{
  "arch": "uvit",
  "model": "class-conditioned image diffusion model",
  "dataset": "patchworks of several textures",
  "train_examples": 36250,
  "image_size": 32,
  "horizontal_flip": true,
  "conditioning": "class",
  "objective": "edm",
  "cond_dim": 128,
  "targets": ["centre pattern"],
  "num_classes": 32,
  "cond_dropout": 0.1,
  "norm": "rmsnorm",
  "norm_position": "res_post",
  "activation": "geglu",
  "mlp_ratio": 2.67,
  "head_dim": 32,
  "fused_qkv": false,
  "qk_norm": true,
  "parallel_block": false,
  "inner_norm": false,
  "drop_path": 0.15,
  "patch_size": [4, 4],
  "layers": 6,
  "width": 320,
  "positions": "learned",
  "init": "torch_default",
  "optimizer": "adamw",
  "lr": 0.0015,
  "beta1": 0.9,
  "beta2": 0.999,
  "eps": 1e-10,
  "grad_clip": 5.0,
  "steps": 11900,
  "batch_size": 128,
  "epochs": 42.0,
  "lr_schedule": "step",
  "warmup_steps": 2380,
  "weight_decay": 0.4
}
Rows from block 2 of a small class-conditioned image diffusion model, named by matrix and row number. Rows with one number belong to one neuron. Each number is 128 + 24 x the weight over its row's rms, rounded and kept within 0 to 255. All counts start at 0. Numbers have three digits each.
After each neuron's rows are labels from the 100 images, of 14976 (inputs lightly noised), where the neuron reaches its largest size: "strongest on" is what is common among them. Only what is clearly more common there than usual is listed. The data: patchworks of several textures. In brackets: how many of the 100.
# gate: MLP gate (model.blocks.2.mlp.gate.weight, 848x320), inputs 0-53
# fc1: MLP up (model.blocks.2.mlp.fc1.weight, 848x320), inputs 0-53
# fc2: MLP down (model.blocks.2.mlp.fc2.weight, 320x848, transposed), outputs 0-53

gate.419:111145066117099152151121097128188126113112099135142114107142141153127112134090140135143120103109129105135123121133163092143141128116146135128121117132160096127160
fc1.419:094147151136110138151137134112170133114135116136119094156128129176092154077100117156152117161063097129127122113123098106126146088119165147127100112147126109159120
fc2.419:093107148104139127113160156139147186151115156143076095158124117103126132123127156130133136149076138136092168143137143140129127134115129114132148105123141131164065
strongest on: black (93); rings (29)

gate.279:123123119090142098141131105155153141131143154173163130151169095118143127129153119159127106143107141156105124111103121154140123127107140144158161163126133107153142
fc1.279:091105103122090112133118092137127151120132109121140157134073143144163109134148125148138102134131149071166109115108108140084147125141086129147093089163127151115127
fc2.279:115156115163130111113195083100084143114114152149117127107133127168091122146124104103148116098107102166131153126146146136114117120121136146132143133121121118104118
strongest on: yellow (85); black (77)

gate.532:136137107099104119120137145100144132115092102108147114142106127166172108136127137107145140150140125147117089152136154162105110122072146098106099127104144109109085
fc1.532:149165165149142126147136121161116080139146107122138148136165119125161106141134113138125172123096134114125172101106125127154170123104138189138127121122097128134187
fc2.532:137186141142124113123102112139167153130130141145154131138117148153149111125131066117137152145169147138149117121091130168118156100058143107105093088125116176141115
strongest on: red (77); spiral (28)

gate.228:094113117160122168123127120127088142064127119116110125127124116132104140153122119135121112127135143105132155093149143146161132120123100127147131125144144117157151
fc1.228:125175129176092135125114134123112123124117139095123116112080174103143114144120140105156107156136087139168140106144128126121165080133173083187102168131122106131140
fc2.228:182113196083093099099105159138138129147148123157113123102120139129153110107110127151158135157143144122128110162138090106137121100152125141139116152123129136101128
strongest on: blue (74)

gate.245:118171085165113158133115102145113151136091126116122122135125142121140140115109127143139118124122114086128125145064140136081127166145107077154116127096137154102122
fc1.245:158131082166096114119190092124145146159088121117153140158123119120107103118151134104159150134082133121075107109147159088151103150137115135102154121078138098109113
fc2.245:128125167138154138123118157161107110133109127125115152136133140138124106132120114126166131140136147147127110064161145127131143107128135129138113117143151107115169
strongest on: black (89)

gate.373:138101175147108133095137141134114142087183135104135134143098124144103152143150125143138159121135127121060139127101087153129108112103099119156139139114151129126128
fc1.373:132110082117156126118168109092147093148114123103132128113140149140171119125107161117152128129124099118188109142120126118120140148153120116120119113116089153095152
fc2.373:095141133117163108178140107129125137112085132125146113141125135107110111083098129141128133140064132129155102111142141131118178148166124126146145140127159101138139
strongest on: triangles (32)

gate.69:138114130120103091107150091114127128092145158126153117177087129118155101109116162150121116129160112132119118084078124110139110106171155115145124133117105107088132
fc1.69:147101111097132083092104065162119148136126150116152125129121100141174105127120102160170117142141143123145115097110091116102142083122101140158097148156167121135116
fc2.69:119094123112124141107105105135077147158130130118119103091116100107134122137088116078164157069083143104142146139096091144101150084077097115115116151142130105126108
strongest on: yellow (84); purple (80)

gate.220:100125138185093120108111154126126129135112130103120156122087177135077110139157172162100124152109112165135106140101113118180108127102150134131105157124168126134116
fc1.220:133137095136132119104135148122123140100167098170148132139108120139103177074138136101089126131150133120101099122145129153118084144148123119130052087169151107103127
fc2.220:100116146158089111146119142167156114148120108114122139127110127108147074137084116135131120146051119093110137104137155127123124094116123131167151128117171150141127
strongest on: triangles (29)

gate.109:103140101146122139101099152124134156114122112130120141142075165152138119174179159085119138126151125135143151127130098123118096152082112106150090144113138121135099
fc1.109:166090158115135130121116083124118107147105153119118118097151131094129157152149093130102126103099137156143136085114120137140110134135130101095183113117139125143163
fc2.109:107144149114145140107096124098138120126126125146107131168097156127137144155176138113115112121142149151149125128159064110122093165068116136105086120092096126112124
strongest on: red (79)

gate.90:107091137164095105071071161105160148146116136118120126121082157121127131162126166096107124133172114146130093128101119110130130134136111119121135135148137121128131
fc1.90:130152125151097094108094136151149127125103123167099160143100157141142100158107140109125124109142126149189132141110113106106167094117137142101121129123110161148128
fc2.90:147118141181111132156149126132166106158121115127153124124102161131129092151101122130111175134103160142156120180116117114166144125152139107141108125151133110141127
strongest on: grid (31)

gate.569:147198108146134120132088142141114134135125125160155152143125155130125121123113096076114132102142146094152137121106114158087159081142133167140113129157147116104132
fc1.569:138109145140087139129131103159121165156121103132124118124103124085103109172152145120136132124119113169097120161157163090146149125138109125126086102111103145164100
fc2.569:094159091121123137099108159146153096143115137145122102165096150134106137102112142145133126131118164092152157121112093127100139068103120151139147094177129100112137
strongest on: blue (80)

gate.588:132137124089150141172166092167159136140125095125144071151129121099112125126101122133141112091118128139146133147111091144116143110112140117156098073122116135145111
fc1.588:114096136134142178152121123110121146149175134072154121113135107131101183117146102144117140156120127112078122152136152148140087189140109121163139135151171067105128
fc2.588:155127113136136165104145158138149148183156151107109150100142149118124107155115092154118130155139185142129104143129113115159127121159143142128095085139137141130134
strongest on: grid (32)

gate.461:145140067121106129124125077147127133165105119131145126103085156175127097155129122099158153108047112145203138111121161125134165119148137090158119131143119095139160
fc1.461:123121133135150174160083155153165110132184132139085107126136125120123141161124110128083210139136106122134138127112084068130082140122145124157125087110100128143131
fc2.461:176134121141106146107186072117128100102096148148132168126071106137077116132120094127155127126123134174125131137154105144172131147113081120132148111133131134148184
strongest on: blue (72)

gate.67:097126160112123151161131128156136142158112114090141125160109135090097152167098131111120116107118108143175124175111118143113154131105115109134120063133155119139116
fc1.67:120099095169137153138143132080124118131126097163121125147111145116091147073149146098070128097148121124089120140116160125175096162136154118097111171097098107103141
fc2.67:125118086122125162105150140116107156183182177109117157119153132141111141147125106114115121138134165155106123145117131120134120137121136147110096116131141166147140
strongest on: grid (28)

gate.134:123105080110126123121094125119167164113100186110127042111138112135119165114143148126133159104126134121078123114129133129131176154120156094138110154100126073104135
fc1.134:131114095062143116126081115165172164123129138101164123111124101126165138151141106162162148141182134081097128111127098120096158122126144124147137098128134102127133
fc2.134:111128148134139139132150104141095149110122066137121194145079172130143107188104122132073119117159113133150152128180139145138096138133125137151131119158108121124160
strongest on: yellow (93); blue (71)

gate.701:142101130168120113106128112153140090110124130100119126136125134128127094168148124126204166106133133112152182131120153136134174131083141076139158141127115118166177
fc1.701:126081152154163129132118131101117102128125125145087102131130146131143141113143153142101142119106096131124140133103088065134116139104124255176150135096123136123131
fc2.701:134192119117140123144102098150099136147096135150144115086115143132118146104136130179133155130131122149100142121109132082133124125139151224122130166125136122128125
strongest on: red (86)

gate.83:092124118178108123075166138107125133068151139187110126090139118153092156163079145119111151150117111121139096125123084174168153123145127142146114106146121119134146
fc1.83:172157123126115136155115160120097102165111154108117135151077172059104138136135106164144119120140119176087122165128149100122129140116138120079154113132141158156120
fc2.83:131115097149136128125140133122156123088147137124101124130116156129115134126125109076140094121128098118148143123169108151124120116103135122157168147110136136139101
strongest on: white (87)

gate.530:163149112130154108195122118089099131108112110102159145069136115093164139108133127143122113118199122126152099123120142125163097153151115150135067114074134124090150
fc1.530:139129164102155117170097151137128143113120087105197146130112097179144087131140135151101106098179133106134098116134116140138129169141128201123107139105121145115137
fc2.530:077116162112124131112136137173178110154154150134101101201121140119100102141105136087128167129078132138102149127174130142120120116126123148144165078155102117165059
strongest on: white (80)

gate.74:118081125084121148107127152115140141109152156173125124166172136167148111108146142126111147137105133122105090121073089123097109121140147140142096139123129113097134
fc1.74:121121101160136082096100098140109121156107078113137110151068119118116093153097150132160083120168144122154165084122148105125148135139115120087182140110110122134129
fc2.74:154159145126080094140105150120134153102096131107080144123153170107103144116178134131130113103125152129066093123123125128173179120151094133143081103113116186145171
strongest on: triangles (32)

gate.178:161101122106108105084136093164144135097118114139168097167105144091143128155100150095160146119137118118144137133101111112122106138117145110113120100098146086096168
fc1.178:111147090167103119118082120091115135114146095135091116154127155131123148074162142119088127121135140081128113149123150138149106180160142101113106145113116134104143
fc2.178:093127111099161142098124170158182146112142135102101115130160160087160133143125131155153118146179135144129118132130160159141135117117142154165155110114167131125151
strongest on: red (72)

gate.118:090110112134107102119110113115066123168161129079157108161133125090118086130164149093104088125152133133181142103141109143097124088114149116125136089130131119154162
fc1.118:157093121099141111134113085127130134101128132160097101105119157158136104173125161167148151136152111097132129093127135099123150154130114131132119155123165094082124
fc2.118:128171113172090137144091110101098089175136076154120105115155123083104134135160103139087145146131135135142148133155112141143128103151155127121138141122128119134076
strongest on: blue (77)

gate.47:129132100079151153072135127093138123126130169117120116129120130166103092098126141143136168134138113130184146099132143143137143118132141132137102165124118140110119
fc1.47:073135093183117162129167102123163136136128139187142122129133122145121134128135098136127117118153177111051127140082101132118155196110095153120111146123113165104104
fc2.47:146155165127092117162128123120138137144136129135155147112123167047145130132118145124135070119113080137123101115102076131116105138144138125120113135144137175098161
strongest on: blue (87); triangles (32)

gate.520:154137143145114123090153127132143168108108116138170138091127126164146138166112100150135088134100166119127113120161107097100165091119097097102089137089092162114087
fc1.520:188141124120131111111134141114135210100122111147178134047124094148106157168092108145138091144132171123127126135150105113118152114125106106103098124095137127133073
fc2.520:136145129137130127129125133116121087117111144131114134123105132144119123115133147149127111100126119118131155125121119133133140096110117127138139129160130132144145
strongest on: yellow (73)

gate.283:123130184115115104091128123129141134081093150146112117107130129136120142141156144115105153142151143141117128153114162099179142153157101114137162156120121112151115
fc1.283:088135137104110095095103137163163143087134145136102154125113141100163064137155151144123163125111148117125125106119153101114164130115089160118165109150119102124154
fc2.283:153106189151146125131146097125142132120144141095149120149123159128159093114073175158123105096131105116137128129097118121123117115151102135089140106165121188129186
strongest on: yellow (71)

gate.565:125123163119151138167115149165138134143134145120144095105145147142171128158150104106144163166102126079126130123123049115156120109153129129165119116143121090142133
fc1.565:117119109145110132085177115104101117122137126145143162158099121102051107102126141109155153116124156161129121127184175137142129149118130133126137116168131107120129
fc2.565:150114134127138142167131164083145147056111113123109124091136114125127148121138091137100167144150127106121146070112066111158100140114143094128132130103098098170138
strongest on: red (75); blue (71); white (71)

gate.639:115114150106118103108104115152138111100148111108143130139130128143094132131147104104139158153130119181085085143059095137100125152136121111131111127089115103127113
fc1.639:127095144127098122091081106127165121123098133099116107125123122151143156118178126128134144138133104102136137138142088118145135124127157110140103155145157127156112
fc2.639:120098108134115134116129117137168127106151119098096158115133111136109145086142118141158095154122143149125125142136155128144116140132107118124140122097129136081125
strongest on: triangles (31)

gate.401:109118137174132133089108109150171135118138150122116143122069127135085125149148157097122129093122108176140148102150186108156123128115137099125142135124163091130136
fc1.401:118123116154128139134128090108174140155133165155148166126130118134135123107139124089102124113084112124160135131169157107125117116120129138124140145154130125134129
fc2.401:124159106101119119138131143097129137132096123137118122105182146137174102111156081134101130158147128091152153133125106139108143117176094122111113115154076132121146
strongest on: red (83)

gate.19:163167171137136110114107138107129110130084139106153125114147126169158097144161125127139094093066160195187147126143113080121108109132149120111118116104099172132137
fc1.19:111109121103095139174097123133132103100129138158120135117110175160131103086142126129122161162201112114119145119132135154129091106138141137145119131187163140132139
fc2.19:112147104102140127080108137123138137111128113113124114158164086118157112113140140144134140137163187081165090139137147112118122130148099143128106097133148080118129
strongest on: white (71)